A small image classifier, trained from scratch.
Model: 6.27M parameters, activation swiglu, widths [64, 128, 256].
Training: soap at rate 0.0013, 16300 steps, batches of 64, held-out accuracy 100%.
Rows from block 3, named by matrix and row number. Rows with one number belong to one neuron. Each number is 128 + 24 x the weight over its row's rms, rounded and kept within 0 to 255. All counts start at 0. Numbers have three digits each. After the name is the row's rms in percent of the matrix's.
# gate: MLP gate (model.blocks.3.mlp.gate.weight, 336x128), inputs 0-127
# fc1: MLP up (model.blocks.3.mlp.fc1.weight, 336x128), inputs 0-127
# fc2: MLP down (model.blocks.3.mlp.fc2.weight, 128x336, transposed), outputs 0-127
gate.3 100:176103106098061094168128117163133140146137102100093124155148119147135098143104137113143115143122132123110092132149171122142122140143127139129094147089161173166137125132121135178136162083123097110164118104126116113153149088169119132124144110129158137120155130139131076182085129163137099112151112121130133115128103099117133128133152160099065146107122129145126124114141166134118172122150
fc1.3 097:120128160128114153146120163147091148118113129117049117101107170111110123146102157127131119122140156128121130132139149139153121107123144073117157170105141162136140137141088118156142142110131124134139076136101117113168151080162111132133138089153109124138144171145100108169154101176157081116128169125143109180175093091116107106119133164134099124121114126110128122129119139116122175132140
fc2.3 096:110106109125103092110114110106092134166133168111083129148111137144149190145172120143103104108125137063151126111166191099115129126170123127145139138131138120121137122147146161145181151121130146122077129128149129170109106182121076144188141139134140122124108139114126154106135133109111110155146129119130108146132133147132119148120098113118158110148086146180113116107117102093116148130102
gate.4 087:127135121082106165140103110137142114114183154116085089127126087123101131078136118121082121105112184135120121147100129192139124127138145118151122114115124116147132135155133094172110131097129122123101159137132126130161134091130186158116142123110123176100118118099072119125102147161113143114109161151147127169145162077145123115129118128122079147129135125151132142146180110145107129134159
fc1.4 086:108169146101121146146123107129151118109125105130067134140133108117134130158171127154185119091128121173094130134142168155145121127113119205114125108115126083159095121142133106162110133149139128128136143162110146085132144107132139134120158166129114175128124145117112118124124105113112108115111160137137127108107125066164126116144092124107126066137155142132131104107151071152154106174127
fc2.4 089:150113152085124148130114128139153145146117133106134094147110152112214121120152160167125122129117117093127093116150089152116165100124115116099125133111107151125156155116156128132149149104094097115130140161105195118122118146125158115126115133110115114133115104144142152154089164111131126142143087127146146120140118143102119073180162154139141159098098171141179130103156166132144162120148
gate.5 099:169130131120136114147138117148136120164123155128172129108125106116139142093119145135143132162120152116147128108111095117144178117144115148131100147113158124131061092160118083194094130135135111152153114133142155128134102173131130104124129110120132120116170101082142119132114100140123134149138117100176172097099137177118151093083087184126104151139128113152144121120145101116112116075148
fc1.5 103:134122168119104109104157123096120122171136124137123160107142121109120095112141166148124124150104143117140119163124126121134140154097124145118130163155169133117136034102110117125160139124136114127182091108143140102147163163076133126179114101066137100110124126107112094161154094132118162155093129160138106123118125120110135108169122140148127140132117140170099124103154120111157154085135
fc2.5 101:147074128117110078108149144144106120132094126140167111123105157142142159116141151117176159127108110138141153105136101064126101086111123136133131119091109116143137130131132094137098138101158127150157114131131153102180097157112117098098134131159107149116125073183117125151128107126119164134166168176108124122150126120160101140145124151156113127138056110151131143119120151144122160103115
gate.6 083:159114181150120121101130110124155150137089176128113131160119119145127126108167128152138116139146077152139112129137148109165173106118170135118100136177124115119112096170130120134125122153139148145091097140154112151168131121160113116090095087157166113164118101112110129116178123114145122135122170143149116139104128106126114131103133121061079153091130157142105123136166143131125151122178
fc1.6 076:094091143091136131117140148126155112121130140105123114148130147132121117176150110118115152153125091131128138159151161094169141127070136134104154122136120132110130121149158193138110153131136166120103134135157124116163131107103103162141090095168114124130163121101099175112164098110147146103110169152111128128081104118090113101145157169092117117094122167130156103154160118092131143138165
fc2.6 084:170101144117114166159145134144128173080132151130120142142168086135147112094164132154155119124138145133171097132103080151167167083122111108122109118073110140123110101107109110146131185130120156121122135128166110144185123128149163147125124159176127132087107117133141155135142145128088129129136120115121150138145126124145100147124090081149159131144136160136099154162128124124088096100118
gate.7 118:125071146128121131137093084128118125096116096118120123135102165155163137103131138126181141136105111100148138104108103147127119084112147118154145097140130134148154115100132177106119126103114116107121118143130088119082163173100130154121141104137141083124091135157136131144140095145141149142089159189090173157114117139140133163164121156132139138186122126169141144118140109094145086119122
fc1.7 117:117152132136113129117165149127165122150124148158112118160148092119132133120151143090081102130156148134129109170142170074127141138105087131103163130091137106110120168161133131177102126114140104170120133108139158122147100089154141137126113123133107153098177124110129128103159147115125135101151114089160134109115114132129103092075118121131140094137137133075102101158076173140091137160128
fc2.7 108:148103126120144133145107162106092137142107174100121117105110148138111111091126070136113154101117103147087145156119125146124128126099134092160136115137121121154136099082121090133098134128119158112122151148096165167155120161064100128103125116125069136145087117137156140115097097111124090148144128121127132157142099140128162111144148100133144189151143086145114183118115108152128148096121
gate.8 097:123131131068127107170109089146147105116130144131134154138172127169153119111166103147119116176160129154151122107123151117137153082145115159119153130148111103168162153141143137130117096137120077111086132097117121103091108142129129107122141087145158091156138125095141094137071111124117097077144112094136127140114093110149135094142144158123122094122097129130127156129143109151092182121111
fc1.8 095:156112082079141135151114110136132116129112142143104155117154109142136131099127098111108133134146100152124161130105174143115146088138111124105162141126114163162128073151173135123150093127128080097116146099163157128128103130157106133143142112146122140140138135104141051137106141129087128150128120062117125145127103139168149105132171165118121091157097130147137164161146100144099142100150
fc2.8 090:102130163128140166095141122149189140131110136132121124085124089132150107102114106135174108147123141093108105122112128163135159112121116113142104105105132172126176125087142124113163130161070142107135115162162107135142109099109190115088072133167123141114149122157139093139136119167133125117171136106101115110170131124117162136119156113120147125122140112130165125096141148097153083130131
gate.9 099:105135141114119125154156100133147123113160141125126130072126088082123065108145170132158072114112121088163104163109119142077125115123149096113121157182153175115140121101130124154135099117122120107159131131148100134162171138111148122104121152144125125113140100094113117078134085133104132092124167127171111114109141124140126147115130137100143140116152116124145121153165162176139123163112
fc1.9 091:128146160176084096140113112084112114134170133136087118102171144074117132111144151155127106123111138087172108115138084133122130120128126112140192119159125115150147127150135118106104135153130117158107115110158128149111131096115120121130160120139102089085116095143128119125118109141098138089093121131149159122122163118180108161140102141138127130101125115116150124137180177092109118150070
fc2.9 097:170131150165155175151112150142139151102044112112119116134077163131121103122133104163101151161125137130114097129116114120114100102085129135150144117153109141121092112145105111141131143094158094130138151144097151164108145182151113116169122113135161163159161105126103138142150145150183132125125115126113099127118117130127140111142140132165098161116155106126119171112077127156146098122116
gate.10 090:116079113135122122104100076112108137119137101087185101117108111135085109174135162172135127101146104121142149128106110100087142153138108155157162132143162144122110142127125145179135129124118135135171109132169140170109131120163116119083145136089146098111139106136129124077118149136124116132114097109121128147150148116102111171099121163146093109118156128134073139117157086167130153144131
fc1.10 100:123164137136154083137156157120144154116170130089091111159140122123084163096162125104136146144132194079132133105134146147149150087109127090154134134128120166118146134164165106136098105122163144166143118160131150085123098155057158143152128097139132126126098152112127140151134147134102131122134160092150148122124135133134110112175134114190144115128150140115167127118112135144152116132139
fc2.10 100:135124118129113159130122103094117150085163112130151160129109165100144154150127151147112081131159144147169088116112133125145152124161163153150121128053103126144105081122106101099085111122119112111135120125115160118119095132131110115102129155113175080124132137137139139109121170123129123120104120131099106121075092091139102132100125159109102150163118101109088188127140110139130147087107
gate.11 099:127133142134112114144127110172132162146104139083103129121127123137145092091152150136113138103118153121164103142148132130125110133113097128138085122123130118130125096182122106106121141143171133200108092128117102083141120159120126167121109189162101154111099112148142183144072102106122107132141124150143160145107153097123107147135162123109120149115176124119118146117137133099145064095112
fc1.11 092:092135114159118091116144101123134171153126112139086162135135123112107103094106106135133110119109122094124129108135139109152139143061115097131148144095132113118156128108118141137140130143128160141148126169146122092100119143155088142090136117136122159147150085118134149126109100129174143081108119184113163113150160136148146160074140127124140167156141115122085124162103083173124081092120
fc2.11 089:107142128134120146147120088142173132129077120110101116127079138137166129154119143140160092092130123142156120106108162133140137099154128141136113169140133140108115168099111164103153160088097131122082124098109117123161104123076118096169136185128128110097112143153150074109124136125164119090110117126145126152116101108097124097154169118129083119136126107139117132135105112100137080172135
gate.12 096:125079121129138108107095092152116152131099127143118159100139171125112104143167103134120135169111132151152095116157126134167117114165147142085149128112133157153174137109145177171120118133122148121168117151112117133133123131076101092124103100156136111124105142069097084113099115134123155123087100122145149118177110133149135138142142181145149104158093124137124123131128124079130095146164
fc1.12 109:139143129112155122117112084132122138132153151129117166109158151133191136123161136159137175157137115087121086128130141150112124099114108128117135129122128179167155167136079106117111115115123123099128119175152095154131160124150172158140143135141143127089113116105145136120072095204106092152110130111138152135157098154107117141149125127105110139113108129154124111140069160134133093122145
fc2.12 107:077105142119124100137187094121154107117097122163159180136131090141127136145132098148150139162123125161128196175136114113143145112147134106129124120149159125108159135093113176142110093155147127118169141130145131116107157120147118121137150152136085131119144131134108104160085193108185147138121141127144119141131116131137130119135147103129138104119129106092141144159149093095096085152098
gate.13 093:117109134163128091109124117118120098174151097131129172094133134123137157121134104120135153151097086159132151123132126139151135131114123173147132145132119116116119140135149145104106173157134167132131140143135106089104130107136093152101102131103160155147065146131101146145156136179135136112097158182147139125121104149093180140104109177137135120122136154151102147066107142081170098117122
fc1.13 087:136093103157135133151124092134134133161152148139107183151158092118193133132112075113132120108133147134145092144120080064133140091092151149164120109164146132170151125096170114149127132158103149131135121117146125092159135120089110140115085138138117106148129144122121151158145147134149179113102116152137146124107143125108178165103163125132121167142161076134122107128121131131108126121121
fc2.13 085:125127086128107143123116163134143147117132136125112133094139116123115117135175129142165149112169112123164130084134154111148149115214125146130110127152092108120128140167131158116115143122127124151112083148133157164108083126141119123161107126148142146128136118171124107160060114079169126109092105179120103135148186167126143156138154138105125117136148144107106152104125117140147170128132
gate.14 101:092156145135147129164131141140119134134104134142138119138200085165122158113111096146149114122206123115115113120086111125124107082138139166096086154146142169120118141118143114118088165104112136150151118110140139155165168126127117123155093121133094186122123114091107115157143157128111150097161114133114101140132144177118114125067103129115133131108112128117096132131096108101110112132145
fc1.14 097:160142124148111121124100167140123127134138136120124113120109143119146091139133135135133131078119114121135156149166139126100090139092143141118153109136138121118156064137149111119162130157084123139112122131125102163108168156162111097110102146158145110124078167156164117139108133084137143138160128187171117108082102076146121097176113151141123141153112098103153126162100125164174123114128
fc2.14 101:109142094127157155127111110151135119094127143087129123106159155140115146152122086128126085159146084146113124102103108161099115104179102172094165167142098148109126173099147122164097122104135139117132138128112143128135144134110080117160136109133147096098164145111101114094150132138095166151134096118129168141136150139140086153082112113082139124117140115148111126129135097166070130148136
gate.15 109:153114105134118077115124110108112103118139101112132107159096148131107086140150143125152115174179169150098149132117131138099153184112162124091103104102180079114126102124094139111148127129106127097100122169119125109144138107126153116117125125114124134125166116099127145142135151114111119073122171111129094098149118109154151146109150126155126169118174098169118115143078108131165096124109
fc1.15 119:140099130126136157114098158108134153117115145157116190150153121085119141182120104097124149088098107111143145115143158105128112106149107101189144119167101151158138179130122145146113166099159140108101140107108138147103119153136113167154109130109118117146137105146113128121118166157164095108147100111095128127129164134115102131143153124121103126173095111097118172102160132098117151178132
fc2.15 102:128112136105119157117183146126118103111114133121107137151108133117149167116140115122134139141071104132111111084119143126099146104121138123122141130106141177096084077136146120098145086168116142172121113159115123130130150118100108162128140117103119128155112158144098101100133110147107137145144099157171098084152149145196103138106104161120122151057116155104102117144118152131109109090132
gate.16 091:114185099092134133137144152143107094141144129114115145127116122116124137141121133133122124132142120168199084152106129129126116145101081171182131141111145129105176119120126134123109134102108170135173133110110146158161125143088153121154132147126117085142131095118143127147186160139110149152112107115068122101153088141119146125149136156123112133084126165093149094148090105126085123135123
fc1.16 098:167123125145093120134147056170159116162099132133104130126112137126121122165128144140131082126136168139126179113101125099100146149157093117144113150132131101159147086139092143116144098100116121123134157136145195096140145095147135138116176149106134084152159139139090117131129125154135123100100138080094134146130168138125166124143152133148084136109136106144153139162139092125133097108109
fc2.16 101:141104114174137149128110101073104112132138155120114141131079070100107123144100145107120185159153104147147135114100153097125135102135123086110115136078157142149154108106130140129131162165122118146106158159159147119129156152112122105118125137152119097121141113116145104121127084151098119133117139135127124150189170166150100150131185156143115142090138093157113115138119146130141154145174
gate.17 094:121122096105073116129142144100117146072151120111135125150132094146095125145138114147125089132098144156107132096178120121121144125147105108160119120132099152150143139117130146130107099134104168126101122113119096150172084129137099157132181143106124127133162140224139136157130143096125122099138098139125130132118118059146173127134140135103163136121155112153154128087131129128133111163099
fc1.17 093:172136134154184126136136101145085102189101114160107137131131146124135137130136150150142131140154154066097108164109139186132111125120151137125159141128131118122139114099117104156152160157162116128118137147101146144099143149068142133146124116106104140130082122091108128113106121117138155132095161086127087105103119163086154130133128105134094141116114169128121148150124114078096109093151
fc2.17 098:110129094179115178121096132081125167106126131140135133129134125126171136108141110159095124135090124116115089174117123105132125167102105162162128130157126124182118152140143173154108113089108127128114155097158135155177096121139131126124135109099110137112095090115165158092153090116093104147068091130128135124121142129093168149129099136118119147109103107145116145125093116121126106093140
gate.18 085:127127129167091129146109124119134099077136123146161146122110168109147132096155145116160102142113085126152149143163127135102169138140119139139133145100117136102131128138120141117130183165108067156094132094105096177131137137114155101149156139107158139135142114137108128128086111144165196156074126135112092147147102117077127128136116103107133112120119110191121109113125120114150148125164
fc1.18 081:174150116084142141142134124137116064112093122133130106112090145116152171134125138143097142111186123133111112151132123134094107146113126118149109129136109107121099145112127118147149135114135153111141107137094147123074129170160113155130129125136171111128150152181132129105114120112087122151137158131137106157107135119137099103089148066132160179081140164121129166093142149121099153100175
fc2.18 095:094125125124143140115098132157099120109148119135142080088160125109132178169149110103106150119096120114106137156132174098143144129144126162136176132093069160116117096170126132095142166087092103127143150157110170145159080112137113125120132155117086115106158146173137130107083080159129147117138127135114138153099122141126120083143151137136112123146138095138128149104103155118158120136131